From a checkpoint of a small sound classifier: arch transformer, 52083 training examples.
Rows from block 11 of a small sound classifier, named by matrix and row number. Rows with one number within an expert belong to one neuron, the router's apart. Each number is 200 + 40 x the weight over its row's rms, rounded and kept within 0 to 999. All counts start at 0. After the name is the row's rms in percent of the matrix's.
Before each expert's rows are labels from the 100 clips, of 14976, where the router gives the expert most weight on average: "top examples" is what is common among them. Only what is clearly more common there than usual is listed. The data: chords played on synthesised instruments. In brackets: how many of the 100.
# router: router (model.blocks.11.mlp.router.weight, 8x192), inputs 48-95
# up: expert up (model.blocks.11.mlp.up, 8x48x192), inputs 48-95
# down: expert down (model.blocks.11.mlp.down, 8x192x48, transposed), outputs 48-95

# expert 4
top examples: the note C (100); the note G (100); root: C (99); reverberation (68)
router.4,108,220,182,172,245,182,190,191,222,232,198,240,152,134,233,228,193,229,187,252,265,225,240,160,133,232,223,185,228,260,146,245,119,259,229,185,258,188,216,202,199,180,173,184,152,243,152,153,219
up.0,089,182,169,181,260,201,200,275,259,189,188,201,203,170,194,149,158,117,223,119,186,150,172,140,240,182,194,188,200,193,144,202,134,257,234,193,270,234,131,218,171,166,232,179,265,176,214,175,233
down.0,091,181,217,207,208,233,147,142,231,258,241,157,196,202,227,229,165,248,208,160,210,229,219,195,199,188,159,151,279,217,212,197,229,154,184,191,202,173,182,181,140,179,158,188,196,217,183,284,220
up.1,088,180,222,194,206,201,156,168,164,229,209,204,260,241,242,201,222,256,214,208,205,236,244,152,176,213,197,211,155,179,142,249,159,231,167,178,262,132,231,181,201,158,189,178,199,179,178,140,219
down.1,094,221,135,119,226,227,175,164,211,142,222,150,204,208,184,232,180,192,188,276,230,127,159,189,196,135,262,121,175,194,256,181,252,230,200,165,136,169,176,248,218,184,218,227,245,182,222,191,208
up.2,096,206,186,197,219,185,170,144,195,254,192,186,220,176,240,184,123,234,165,236,216,176,212,198,165,225,175,185,230,188,178,246,200,240,232,155,197,128,223,171,161,157,228,152,241,220,171,137,181
down.2,098,122,200,193,173,192,219,192,239,153,159,236,182,171,173,221,246,227,207,229,312,202,173,248,207,171,215,174,276,236,290,208,207,225,182,205,204,203,195,213,226,209,227,143,239,155,160,202,222
up.3,098,190,213,173,194,173,250,205,224,164,192,210,171,162,222,132,243,172,220,236,233,175,212,284,224,245,228,187,219,224,197,183,149,216,218,219,224,251,192,192,191,281,200,181,242,225,190,149,235
down.3,095,203,173,239,279,152,217,193,258,193,198,210,231,170,238,251,162,161,211,179,155,216,204,197,192,146,201,137,109,175,240,108,169,178,203,221,232,216,209,239,132,189,222,160,190,116,244,244,200
up.4,100,208,205,189,216,235,155,199,244,217,175,259,197,240,200,174,212,190,254,187,203,201,232,190,143,229,216,202,134,214,270,218,177,236,176,177,214,220,163,259,154,126,187,191,200,138,231,188,202
down.4,092,224,178,236,161,220,198,198,248,242,164,224,193,197,271,188,195,195,182,180,179,189,197,172,159,148,176,242,145,198,188,202,154,208,255,206,100,212,249,298,199,189,265,166,171,229,207,178,227
up.5,103,196,167,106,239,226,175,211,221,164,173,255,201,201,201,166,193,186,212,261,233,230,218,197,183,229,185,144,199,233,240,160,167,235,185,175,200,190,124,210,140,192,202,268,190,177,204,171,232
down.5,110,262,224,188,199,181,193,243,215,276,173,232,172,148,212,142,120,235,202,162,170,163,254,189,136,116,199,175,185,252,185,160,190,198,239,262,191,175,157,239,208,203,183,178,201,249,172,209,201
up.6,092,177,106,152,204,245,190,176,198,212,122,234,243,150,235,131,150,202,244,195,181,231,213,112,121,193,163,132,231,209,187,234,192,238,151,194,289,149,168,289,172,132,192,180,212,166,167,142,208
down.6,093,277,182,217,225,175,176,224,248,247,250,145,166,206,197,193,196,259,209,202,194,195,170,156,169,143,144,186,215,232,144,188,155,207,214,215,157,168,216,253,203,221,212,161,211,152,202,218,229
up.7,116,156,204,218,205,180,269,238,179,197,218,207,154,142,181,190,220,116,238,143,209,247,167,200,274,212,213,210,164,233,203,219,189,231,204,160,227,290,187,166,160,239,170,161,229,224,213,213,196
down.7,100,254,219,234,232,206,172,161,216,251,250,148,174,272,252,268,178,193,137,201,201,167,180,184,171,196,184,241,193,186,201,116,171,140,211,168,169,257,204,216,135,145,238,191,222,232,287,236,244
up.8,101,155,150,154,229,238,189,207,180,212,170,231,235,188,195,180,217,109,279,136,239,277,202,138,237,202,262,228,132,139,179,255,184,304,190,164,248,229,166,203,136,159,267,211,192,190,234,122,225
down.8,106,202,239,169,215,190,197,121,234,233,221,150,206,241,125,278,206,295,186,218,204,194,226,135,176,201,152,237,137,225,196,142,263,258,242,201,130,173,103,264,187,162,199,193,142,227,193,254,196
up.9,104,172,231,171,153,146,188,163,168,201,245,234,210,188,171,131,214,161,190,169,189,205,139,203,169,177,234,147,215,219,241,214,273,254,191,151,181,197,209,100,148,165,189,158,228,185,249,121,159
down.9,112,216,167,240,169,223,197,201,279,144,212,295,212,222,122,225,161,218,182,224,215,192,214,203,232,192,211,250,219,177,278,243,277,185,182,221,130,218,166,227,205,214,263,192,188,164,252,220,230
up.10,110,190,281,278,191,188,224,208,224,120,231,189,209,219,222,153,189,223,198,145,135,124,212,134,242,264,171,144,169,194,157,219,201,151,211,170,177,168,258,228,226,242,162,236,187,23,238,198,203
down.10,111,164,213,178,247,217,225,295,216,201,201,195,202,175,178,194,199,189,214,209,185,138,217,182,247,250,213,267,245,198,238,162,204,173,187,173,160,236,204,186,157,154,127,260,156,230,247,271,263
up.11,102,152,204,219,222,214,199,239,218,210,186,92,210,220,172,189,261,266,214,234,149,175,200,253,179,254,238,250,266,178,176,174,140,188,234,284,149,137,202,150,286,215,139,246,191,226,181,154,138
down.11,106,122,207,194,218,170,205,161,185,195,118,210,259,226,260,141,209,151,216,130,80,216,200,262,184,257,216,205,124,127,189,179,164,217,187,259,190,201,221,204,148,221,209,228,188,205,256,272,106
up.12,108,150,170,131,201,195,159,116,162,220,220,247,266,192,185,173,195,203,230,185,255,222,222,235,170,195,297,188,198,183,225,215,286,205,222,186,189,179,174,176,179,147,233,193,147,191,248,120,200
down.12,107,237,216,232,246,131,202,237,265,215,183,244,212,163,181,280,165,212,161,271,225,164,179,266,192,186,160,273,175,202,203,236,204,237,227,286,158,190,144,237,186,222,225,208,126,189,223,230,192
up.13,089,181,208,224,218,219,264,180,164,214,201,118,194,229,182,161,203,269,193,265,175,150,223,185,214,275,184,240,234,206,191,160,146,198,197,241,132,158,281,171,314,246,133,243,194,133,194,191,159
down.13,098,147,199,226,232,201,224,192,170,186,237,219,243,182,185,197,195,157,239,187,114,189,276,210,209,251,238,237,154,115,218,181,170,201,179,169,154,170,193,147,216,208,188,227,137,250,316,188,191
up.14,092,239,190,181,254,190,152,206,209,221,177,225,332,271,172,207,225,167,230,162,223,233,203,167,164,231,189,246,171,162,191,254,165,262,134,167,229,168,223,182,179,169,246,179,196,164,271,193,196
down.14,090,219,164,187,177,213,142,214,225,235,182,182,240,178,213,260,208,229,207,202,244,196,193,287,187,220,195,191,165,270,148,200,167,220,154,211,154,156,156,230,193,265,266,234,172,255,229,246,223
up.15,094,201,182,166,243,239,196,177,175,218,164,252,180,158,206,158,203,94,202,189,214,235,213,142,159,187,205,213,157,111,229,174,176,283,216,173,214,166,199,253,99,155,243,158,148,163,226,127,232
down.15,100,203,221,223,257,197,124,138,211,249,200,196,175,168,213,261,143,231,178,258,196,229,175,254,150,168,162,233,195,243,149,233,227,227,269,226,193,141,146,192,171,186,214,191,228,281,213,202,229

# expert 1
top examples: the note D (92); root: D (92); the note F (81); the note A (65)
router.1,108,168,247,187,192,212,137,76,170,276,247,177,249,209,222,161,232,155,199,210,156,183,255,165,208,273,262,191,187,157,160,152,228,253,211,173,141,163,242,211,184,188,235,165,189,199,261,218,238
up.0,107,155,160,209,146,266,165,164,227,245,172,239,208,207,213,174,215,211,197,223,276,188,128,175,153,163,214,111,243,186,212,234,325,186,210,235,202,168,154,263,113,209,242,222,216,221,200,158,214
down.0,103,226,191,239,191,209,197,126,198,219,218,124,147,202,167,258,222,185,179,128,169,267,187,206,192,268,191,231,128,156,198,133,169,139,183,165,181,252,219,193,122,223,221,215,182,240,198,271,207
up.1,087,250,216,177,233,210,157,201,212,213,202,177,103,199,180,158,275,159,253,204,226,198,219,221,169,357,252,183,153,209,236,164,169,164,194,135,170,216,198,191,186,190,137,167,240,195,187,231,122
down.1,093,202,181,193,199,187,236,208,218,190,162,163,166,166,264,184,203,217,192,239,141,152,219,177,107,205,152,153,235,158,193,193,247,139,205,187,163,198,275,236,217,198,225,165,268,152,192,200,170
up.2,095,219,197,227,96,253,195,205,211,211,209,222,202,197,258,204,181,236,219,160,182,213,176,171,237,113,205,118,198,153,190,226,229,169,163,235,217,180,191,196,242,215,285,254,120,252,206,199,244
down.2,099,233,167,154,200,177,168,165,139,233,255,156,214,144,217,183,202,197,171,204,172,230,204,219,227,191,236,228,161,97,179,148,193,238,180,181,132,135,232,276,189,214,158,135,204,237,289,228,127
up.3,089,219,172,129,260,208,180,107,153,212,229,209,148,187,137,193,231,191,252,224,199,192,215,236,172,314,242,224,203,173,247,239,201,180,134,152,161,160,176,250,159,184,186,232,226,221,247,223,185
down.3,087,253,155,208,204,176,307,221,217,189,103,204,186,175,213,102,262,213,178,237,203,130,173,176,233,187,171,174,132,221,157,215,161,202,264,226,223,196,178,201,238,198,200,183,220,135,211,190,183
up.4,098,232,140,138,221,233,163,223,221,168,159,219,172,218,199,153,187,149,201,174,346,273,136,268,161,218,278,189,235,182,249,211,187,217,211,249,255,160,170,165,181,236,190,207,173,255,200,185,122
down.4,103,230,173,239,198,178,216,302,258,268,162,242,178,230,189,167,263,163,179,109,180,220,149,233,244,113,152,237,193,248,182,204,196,206,225,157,205,163,204,204,219,207,212,192,245,212,306,208,156
up.5,089,177,193,142,211,162,150,107,263,231,240,144,210,240,252,221,214,245,207,236,158,171,277,163,221,238,209,255,217,208,231,184,166,227,244,247,207,182,196,129,188,204,191,242,231,210,192,196,225
down.5,090,212,228,157,159,196,214,224,150,127,150,160,163,213,230,153,191,229,174,236,199,210,162,181,212,228,182,153,227,267,160,290,199,185,238,171,239,232,163,248,226,194,206,119,263,200,186,209,147
up.6,088,246,166,217,164,181,104,123,257,197,172,154,200,136,294,138,231,167,195,184,191,154,226,169,195,231,251,113,169,179,141,208,220,249,217,156,217,176,228,230,233,234,191,130,195,220,221,187,173
down.6,095,190,214,197,225,212,181,157,243,253,138,212,188,242,221,179,291,139,237,258,152,234,248,230,218,167,184,208,160,155,191,215,106,204,279,140,223,228,279,187,140,204,263,221,256,143,138,158,144
up.7,098,220,196,187,239,201,186,207,211,233,162,159,88,214,175,171,220,210,224,147,241,165,226,211,144,366,233,223,146,181,222,202,185,205,198,167,250,212,176,241,147,204,174,135,208,170,206,259,140
down.7,098,255,218,233,205,177,172,221,253,225,175,230,160,171,240,223,204,210,152,225,129,163,258,172,131,169,178,213,170,212,109,187,218,245,300,177,175,223,286,195,154,142,209,197,150,154,205,148,76
up.8,085,167,203,170,227,211,157,138,194,245,236,142,221,228,171,219,257,209,233,296,219,191,236,211,178,275,238,256,200,247,235,169,206,228,167,157,181,187,191,182,152,276,146,213,211,213,228,193,185
down.8,090,276,199,204,182,224,270,234,203,182,161,242,127,161,191,155,188,216,226,200,125,158,142,123,203,274,166,156,180,240,229,195,228,216,230,220,226,189,133,186,237,170,133,208,248,180,192,129,198
up.9,087,299,220,215,225,167,186,249,170,193,288,221,190,238,199,182,176,148,212,85,164,239,198,266,193,239,269,202,90,121,191,187,184,189,198,228,197,269,203,163,202,196,202,159,235,141,218,249,154
down.9,088,149,260,161,262,234,240,228,230,204,219,195,174,149,161,221,286,230,191,195,183,249,228,132,224,136,173,205,230,232,146,184,233,233,253,137,192,140,241,198,146,203,227,249,196,229,208,183,221
up.10,107,207,190,215,143,250,177,188,186,201,198,255,227,280,283,205,175,272,199,167,229,209,149,184,217,183,210,124,255,180,178,207,275,181,182,234,223,142,192,228,213,210,206,199,167,273,178,149,238
down.10,105,205,220,196,275,213,160,198,158,252,193,154,182,203,104,214,244,156,251,166,174,277,162,197,174,199,245,202,125,157,171,174,156,211,198,181,168,207,243,230,139,183,235,244,258,226,253,211,203
up.11,089,210,142,189,230,203,240,143,191,193,166,197,160,242,117,158,207,113,188,191,266,181,211,199,104,324,187,289,127,177,204,175,172,224,226,146,226,227,125,189,137,215,163,153,175,149,238,282,143
down.11,098,288,224,176,205,105,261,224,201,264,251,261,132,187,290,156,151,183,199,217,105,204,233,172,205,157,215,233,182,207,208,165,188,242,253,227,199,219,225,221,215,166,235,167,209,159,150,191,251
up.12,090,201,153,173,283,196,153,201,121,208,223,181,216,155,140,126,157,180,243,198,226,167,182,237,209,207,258,221,115,182,218,180,290,203,166,109,181,185,217,268,123,222,161,142,248,209,268,258,176
down.12,082,180,207,179,198,201,210,201,207,230,175,205,168,208,232,136,252,191,183,214,235,149,272,155,230,157,252,161,225,254,210,148,181,196,255,200,152,202,140,190,140,134,144,217,227,171,197,215,223
up.13,110,195,174,186,120,246,151,180,162,207,196,228,269,228,223,207,204,214,200,221,236,178,155,157,216,171,213,94,240,212,172,201,342,190,216,212,212,156,181,253,178,183,211,213,203,221,232,130,235
down.13,108,204,187,185,244,211,210,164,95,257,185,133,185,258,166,246,198,139,194,123,177,215,200,193,223,225,206,227,193,167,166,186,173,149,196,170,176,244,218,193,81,152,270,201,221,247,159,238,258
up.14,084,162,220,210,178,205,212,101,174,192,205,208,201,229,210,266,208,275,183,187,218,153,230,235,158,288,74,194,195,211,215,193,257,129,240,187,215,169,173,166,175,229,123,248,215,143,144,175,233
down.14,092,263,187,199,215,170,217,229,232,206,163,171,191,192,242,260,197,200,226,174,145,215,142,128,215,185,147,174,199,222,143,221,198,170,218,181,251,183,191,218,215,256,202,126,194,184,143,147,175
up.15,099,228,66,173,233,174,147,143,234,198,140,221,191,236,148,193,217,132,191,180,250,220,165,212,144,224,150,190,183,157,213,198,235,177,173,117,196,192,193,242,92,181,188,139,159,168,251,242,156
down.15,109,190,135,218,188,160,267,198,178,258,244,193,152,224,162,160,213,163,210,141,226,171,238,157,249,141,151,227,196,172,194,213,162,128,208,69,178,164,203,166,224,191,147,276,192,226,221,233,225

# expert 7
top examples: the note G# (65); the note E (65); root: E (43); sus4 (40)
router.7,104,122,203,220,175,197,291,250,175,162,250,141,200,188,168,182,152,279,187,229,223,166,169,203,235,223,164,164,211,199,201,164,273,152,190,266,180,188,209,175,150,251,197,236,279,216,151,165,210
up.0,100,195,141,277,237,260,264,224,169,241,236,221,288,239,208,270,218,178,238,159,125,237,208,125,255,162,130,184,159,181,206,206,202,174,208,223,275,287,243,114,180,114,163,253,244,243,201,226,250
down.0,096,204,158,218,231,202,164,172,160,294,229,200,152,209,122,121,145,174,227,181,143,175,215,188,195,204,190,235,189,147,239,245,167,237,183,239,138,145,198,198,192,160,172,270,149,229,261,217,271
up.1,101,201,201,135,217,244,196,207,141,205,157,202,346,221,132,197,193,172,214,201,136,188,159,332,206,151,194,185,211,188,297,221,251,225,175,209,106,165,166,233,228,234,239,200,194,171,267,248,235
down.1,101,203,252,226,200,164,190,228,285,193,252,200,207,230,244,203,200,213,164,225,175,89,138,157,223,184,173,176,145,204,187,171,237,151,254,159,156,240,228,207,200,290,283,196,169,180,279,181,177
up.2,099,179,251,210,266,118,99,191,132,229,278,217,240,276,182,207,153,201,155,264,205,164,240,187,186,202,202,230,199,184,228,179,230,224,238,183,151,175,204,206,127,227,236,200,263,190,143,195,167
down.2,094,272,197,228,237,225,212,238,190,224,203,202,210,189,142,165,167,198,142,188,269,234,246,145,177,193,212,213,227,214,189,235,160,215,214,198,316,183,168,157,218,238,226,196,155,141,226,146,159
up.3,096,167,183,113,245,201,105,216,161,198,247,200,205,227,147,230,148,212,238,286,143,202,183,240,188,169,200,184,234,129,232,138,261,208,232,218,148,117,124,274,178,197,276,212,166,195,198,223,200
down.3,103,236,209,243,181,173,208,199,200,187,230,164,234,196,170,175,197,207,162,213,176,192,213,166,219,189,191,267,62,210,122,121,115,221,244,165,220,327,173,193,178,219,230,232,137,187,237,305,185
up.4,089,222,197,236,216,184,269,235,170,183,214,144,179,218,170,254,183,248,235,264,121,192,199,210,214,212,147,152,188,153,292,168,258,152,210,223,237,230,222,194,203,214,217,296,266,223,137,257,224
down.4,087,251,219,161,238,231,148,192,201,212,216,268,242,201,147,319,204,174,199,195,247,190,232,242,192,211,195,239,193,184,219,213,173,201,202,121,201,208,172,199,235,162,224,148,106,247,232,222,292
up.5,100,165,137,208,179,243,241,257,123,208,147,111,217,207,210,220,185,242,297,232,160,185,174,157,248,218,211,234,195,174,177,162,250,153,183,249,244,198,191,213,224,205,209,251,199,228,208,173,181
down.5,095,220,117,201,225,205,189,219,220,278,241,162,215,151,161,203,175,298,196,205,161,221,249,264,224,157,204,196,191,221,241,203,152,236,255,118,187,253,159,206,170,125,233,262,193,214,236,178,259
up.6,099,169,226,158,226,244,166,180,164,201,225,135,243,201,151,188,176,254,224,241,242,164,215,213,167,245,263,192,245,219,260,143,156,266,222,191,143,191,145,280,177,223,225,163,222,203,214,215,190
down.6,104,220,222,259,238,196,213,177,250,162,223,174,288,175,168,184,167,239,119,258,180,157,210,185,191,207,194,229,133,191,169,176,206,204,172,183,105,269,238,196,190,229,245,232,118,188,224,187,246
up.7,114,192,219,266,201,191,252,209,148,277,208,200,296,233,209,244,177,139,179,172,139,221,191,151,243,170,175,208,131,186,177,271,268,148,173,193,264,225,258,132,249,149,183,246,229,232,225,196,239
down.7,113,225,192,271,172,269,188,267,139,232,199,284,140,246,196,179,214,168,169,146,225,217,162,255,189,246,189,158,204,194,255,265,205,184,169,248,161,229,256,180,245,202,158,189,213,238,293,156,217
up.8,111,190,209,226,178,110,237,224,257,128,172,184,159,177,323,131,224,218,169,177,247,171,228,153,221,252,189,144,210,280,125,136,148,211,270,206,184,279,213,187,180,238,162,161,194,115,157,57,197
down.8,112,139,208,164,130,179,186,199,139,158,174,172,148,190,224,152,204,171,140,183,151,188,110,180,170,164,196,137,220,265,197,197,207,156,249,163,252,227,181,220,189,195,170,135,283,148,148,106,192
up.9,111,190,210,119,210,198,157,195,201,197,211,187,192,164,150,115,194,199,150,271,329,183,267,297,144,258,249,203,222,188,240,152,216,247,231,227,135,211,211,265,100,242,206,154,189,242,228,276,195
down.9,107,195,188,174,237,190,183,247,244,146,189,132,199,116,199,237,171,227,197,162,178,190,215,149,216,272,243,185,186,213,229,169,213,250,233,271,214,194,225,310,188,238,267,247,169,198,153,209,217
up.10,080,159,232,185,243,212,205,219,185,212,259,191,174,254,200,155,191,167,141,216,284,203,255,260,162,300,190,209,174,222,228,190,187,206,238,128,175,128,181,222,167,207,219,129,192,148,213,257,187
down.10,092,186,256,258,203,224,226,275,214,136,261,217,186,128,186,217,237,224,246,280,250,137,162,238,178,157,225,124,215,238,239,212,245,214,142,289,261,166,125,268,240,267,214,221,211,262,174,178,208
up.11,086,209,176,205,186,185,234,263,199,192,169,179,198,151,181,201,157,199,239,227,186,168,177,239,223,254,156,161,135,188,202,211,192,225,220,269,183,219,168,227,201,217,203,237,194,246,177,250,167
down.11,089,222,182,187,263,247,175,255,195,191,199,125,208,187,174,276,128,251,199,162,180,187,221,211,229,232,226,262,249,182,155,190,183,163,203,197,233,116,147,255,197,154,206,212,97,200,171,238,227
up.12,098,192,215,258,212,222,244,227,192,251,245,169,281,213,215,254,198,184,231,173,138,261,171,163,242,175,122,179,210,152,210,231,286,202,192,227,193,231,210,161,196,147,133,265,275,280,154,255,263
down.12,108,259,188,121,283,192,177,245,178,257,196,306,167,190,171,174,219,212,139,194,193,217,192,252,211,209,193,189,165,187,209,193,191,193,179,257,231,124,128,187,239,229,225,254,167,202,255,208,175
up.13,105,150,209,173,182,241,164,247,227,208,205,205,218,188,173,104,185,232,215,244,142,140,206,205,174,273,332,179,212,177,179,120,213,198,240,257,103,171,240,213,136,211,242,160,181,180,191,149,144
down.13,101,264,270,207,207,136,153,269,184,187,222,187,213,158,124,234,235,218,208,189,175,237,155,180,160,178,171,213,219,243,209,186,251,204,261,241,241,209,177,168,198,213,255,203,246,155,211,200,152
up.14,100,170,234,305,205,222,266,207,142,257,206,168,258,220,219,213,163,179,272,153,194,221,170,141,248,189,138,181,75,191,202,267,253,168,192,184,212,212,263,156,152,174,171,218,244,246,243,229,209
down.14,099,251,189,218,183,202,165,224,128,221,236,171,125,205,162,190,226,213,139,171,273,265,183,197,180,202,106,178,193,211,262,206,127,196,195,212,228,140,187,201,223,144,196,235,222,251,179,149,191
up.15,088,187,211,255,271,242,286,264,186,224,254,146,277,250,188,233,168,199,230,211,120,174,189,193,227,166,181,194,177,152,226,218,260,139,168,196,222,200,179,172,160,116,204,247,264,279,236,267,245
down.15,093,215,183,205,206,181,121,200,214,250,128,216,172,185,139,203,175,205,188,151,140,161,207,193,115,219,189,239,194,217,216,209,143,187,161,228,179,114,239,227,215,171,200,259,172,195,251,213,227

# expert 5
top examples: the note G (100); root: G (100); the note A# (84); the note D (71)
router.5,107,244,270,215,266,150,162,252,192,227,225,222,182,190,128,224,205,200,262,189,198,193,136,249,234,133,250,212,174,187,248,209,190,220,186,168,273,193,147,156,176,133,234,200,186,183,142,134,157
up.0,081,184,192,222,207,183,157,235,195,212,244,167,227,215,161,210,130,244,265,253,294,140,141,202,190,194,222,133,226,199,258,233,266,254,157,164,216,92,164,189,145,188,236,222,117,204,99,139,188
down.0,087,198,165,234,194,198,255,152,223,209,185,184,220,220,270,166,233,168,212,149,260,151,315,183,235,194,198,167,113,242,132,156,135,232,215,154,219,239,178,169,177,186,236,302,233,243,160,196,212
up.1,091,183,219,267,190,197,156,175,342,213,178,230,222,233,177,195,153,223,155,208,216,224,183,220,139,218,205,245,157,190,142,173,218,241,220,179,201,161,171,225,127,209,222,144,169,164,242,205,148
down.1,091,201,168,217,160,141,171,238,261,192,145,180,156,185,169,175,211,174,262,170,208,261,144,195,176,234,228,249,188,184,193,199,137,176,215,188,290,274,230,114,173,202,233,193,159,225,198,226,147
up.2,093,225,149,232,185,206,193,203,174,169,209,143,112,225,220,226,193,250,168,172,130,141,189,178,177,215,177,176,190,183,199,123,228,162,237,188,115,187,277,218,217,196,196,155,196,180,188,245,216
down.2,110,214,208,156,231,181,191,227,277,200,181,187,238,186,145,232,213,214,148,258,285,191,211,221,188,124,128,200,189,261,186,247,276,229,163,174,190,151,252,193,229,284,215,161,215,249,246,177,177
up.3,119,196,206,171,191,219,164,186,251,215,125,224,315,193,172,130,229,205,198,163,241,208,191,224,189,220,239,212,192,174,150,291,228,246,215,237,176,208,158,172,187,159,258,196,178,268,251,183,176
down.3,106,207,156,171,191,189,252,255,156,199,145,216,217,240,174,196,149,195,263,238,265,222,227,145,219,141,140,217,225,245,267,233,217,157,237,133,261,180,231,175,290,217,173,223,168,164,254,182,158
up.4,104,188,203,230,221,192,154,196,297,244,162,226,246,300,233,280,257,189,166,197,259,236,240,216,140,278,133,254,202,162,205,228,175,230,162,198,194,117,183,156,186,232,263,219,155,189,275,218,184
down.4,102,216,151,120,217,205,163,244,176,220,200,227,201,127,184,244,200,218,249,156,189,241,163,294,211,252,214,181,160,212,186,203,138,250,182,120,278,176,212,256,175,203,242,238,148,203,248,224,155
up.5,085,247,226,230,186,147,207,202,140,220,297,177,143,231,200,290,289,221,193,173,168,232,206,212,219,189,163,227,199,193,224,138,169,129,185,213,199,178,185,162,91,183,184,250,180,188,189,197,195
down.5,087,167,261,183,169,254,158,155,216,223,234,226,206,139,198,223,186,224,148,225,258,114,152,197,213,196,217,187,182,208,167,195,215,227,202,269,207,208,178,260,231,188,224,221,210,157,152,202,225
up.6,090,219,182,170,159,193,220,214,149,201,235,202,195,184,208,164,201,171,248,155,240,208,184,196,265,176,256,191,263,184,257,196,276,159,179,237,235,261,204,223,282,208,239,192,199,267,125,196,181
down.6,086,193,286,197,148,229,139,268,228,122,253,143,218,210,214,200,207,238,132,192,187,218,221,65,233,189,195,217,177,231,204,163,210,176,250,204,205,226,176,218,201,144,142,161,226,191,203,152,241
up.7,121,247,233,162,227,174,217,193,186,164,238,234,182,122,194,173,193,210,159,263,101,183,224,212,185,191,216,197,229,205,222,177,129,194,244,203,180,261,173,229,172,166,186,211,203,167,283,258,188
down.7,122,185,179,207,177,147,122,226,208,200,186,273,246,110,137,177,227,232,219,250,249,286,245,232,160,199,191,274,214,209,232,261,260,253,150,229,192,166,204,196,190,278,210,192,170,217,210,177,164
up.8,099,284,193,186,212,202,162,207,152,149,243,198,95,204,181,183,244,233,238,237,111,177,198,282,152,161,196,120,219,185,338,158,262,158,253,135,218,231,195,210,127,171,126,201,258,162,156,251,172
down.8,093,157,206,145,242,278,195,130,244,167,236,199,210,167,140,204,157,266,224,169,224,205,229,124,275,244,190,234,236,232,176,180,178,223,194,263,240,280,153,207,139,203,188,235,166,248,202,222,212
up.9,096,280,194,249,239,162,215,253,221,242,217,155,223,221,204,191,228,111,228,156,183,184,161,232,193,172,240,197,163,192,270,213,163,156,179,165,182,212,234,173,281,186,256,196,161,135,164,192,142
down.9,095,252,237,231,192,169,175,230,253,254,228,212,210,129,170,221,208,243,166,147,165,160,267,202,164,271,258,256,116,183,191,136,156,262,221,212,260,277,110,244,148,127,215,177,170,228,221,172,242
up.10,094,217,231,246,197,179,227,214,199,204,190,198,233,168,237,217,215,135,253,133,153,159,172,170,241,140,237,158,166,228,238,198,185,153,219,141,177,179,272,236,293,172,266,157,183,128,194,199,157
down.10,094,218,260,217,190,152,200,310,203,249,181,213,172,139,207,184,219,205,132,191,173,160,230,222,148,255,203,275,119,196,180,137,180,232,226,216,221,231,184,225,156,169,196,246,169,190,255,180,224
up.11,112,200,213,227,207,156,187,223,170,145,239,152,149,258,222,271,184,226,240,262,169,149,192,248,164,224,198,235,324,182,255,127,165,191,156,237,221,171,163,229,135,196,189,197,242,240,189,218,210
down.11,110,171,182,141,144,263,165,195,158,256,208,147,294,209,203,230,255,194,244,144,238,242,162,172,211,180,251,170,207,169,174,225,211,170,159,226,188,237,151,209,209,200,200,186,167,235,200,198,208
up.12,083,201,207,265,185,163,119,199,230,161,207,227,130,270,195,252,150,246,224,275,200,157,155,274,100,222,238,205,281,210,268,206,189,234,191,206,245,194,171,232,113,196,172,159,208,214,143,196,190
down.12,090,241,210,188,244,181,230,76,201,205,254,238,199,211,171,237,234,168,287,163,115,259,232,163,230,214,229,152,237,216,175,218,214,175,227,144,262,265,188,137,213,173,202,178,224,272,251,241,287
up.13,091,214,215,254,201,205,169,144,282,197,170,221,213,230,175,250,224,191,197,231,340,204,180,242,113,200,169,267,229,183,192,209,161,241,155,217,230,120,128,158,130,205,267,204,163,223,189,165,206
down.13,090,199,246,181,154,280,201,171,218,224,161,222,158,187,135,207,215,172,293,155,191,243,205,257,135,234,197,207,180,162,160,194,224,162,157,192,210,250,191,251,191,209,222,242,192,144,202,265,205
up.14,090,234,228,280,222,171,181,185,201,213,243,178,130,253,182,323,199,172,184,259,218,239,211,235,141,194,132,232,239,223,239,155,178,233,146,198,260,108,138,200,172,205,241,244,157,211,236,186,215
down.14,091,196,146,141,128,249,252,171,193,164,179,244,205,144,176,217,233,219,196,155,147,234,157,159,177,205,216,270,190,137,176,217,240,225,181,225,202,222,167,253,109,178,219,264,160,290,222,249,219
up.15,124,199,213,97,235,190,199,133,170,244,222,234,211,165,154,180,222,266,225,222,235,253,222,210,162,251,218,187,200,218,214,221,133,256,221,211,208,210,146,153,115,162,209,268,166,257,239,186,230
down.15,108,136,211,179,208,244,208,251,225,174,176,176,213,189,170,160,178,190,184,230,267,215,154,242,203,159,109,172,279,286,211,267,216,184,198,217,217,193,264,177,278,271,179,149,261,112,150,224,208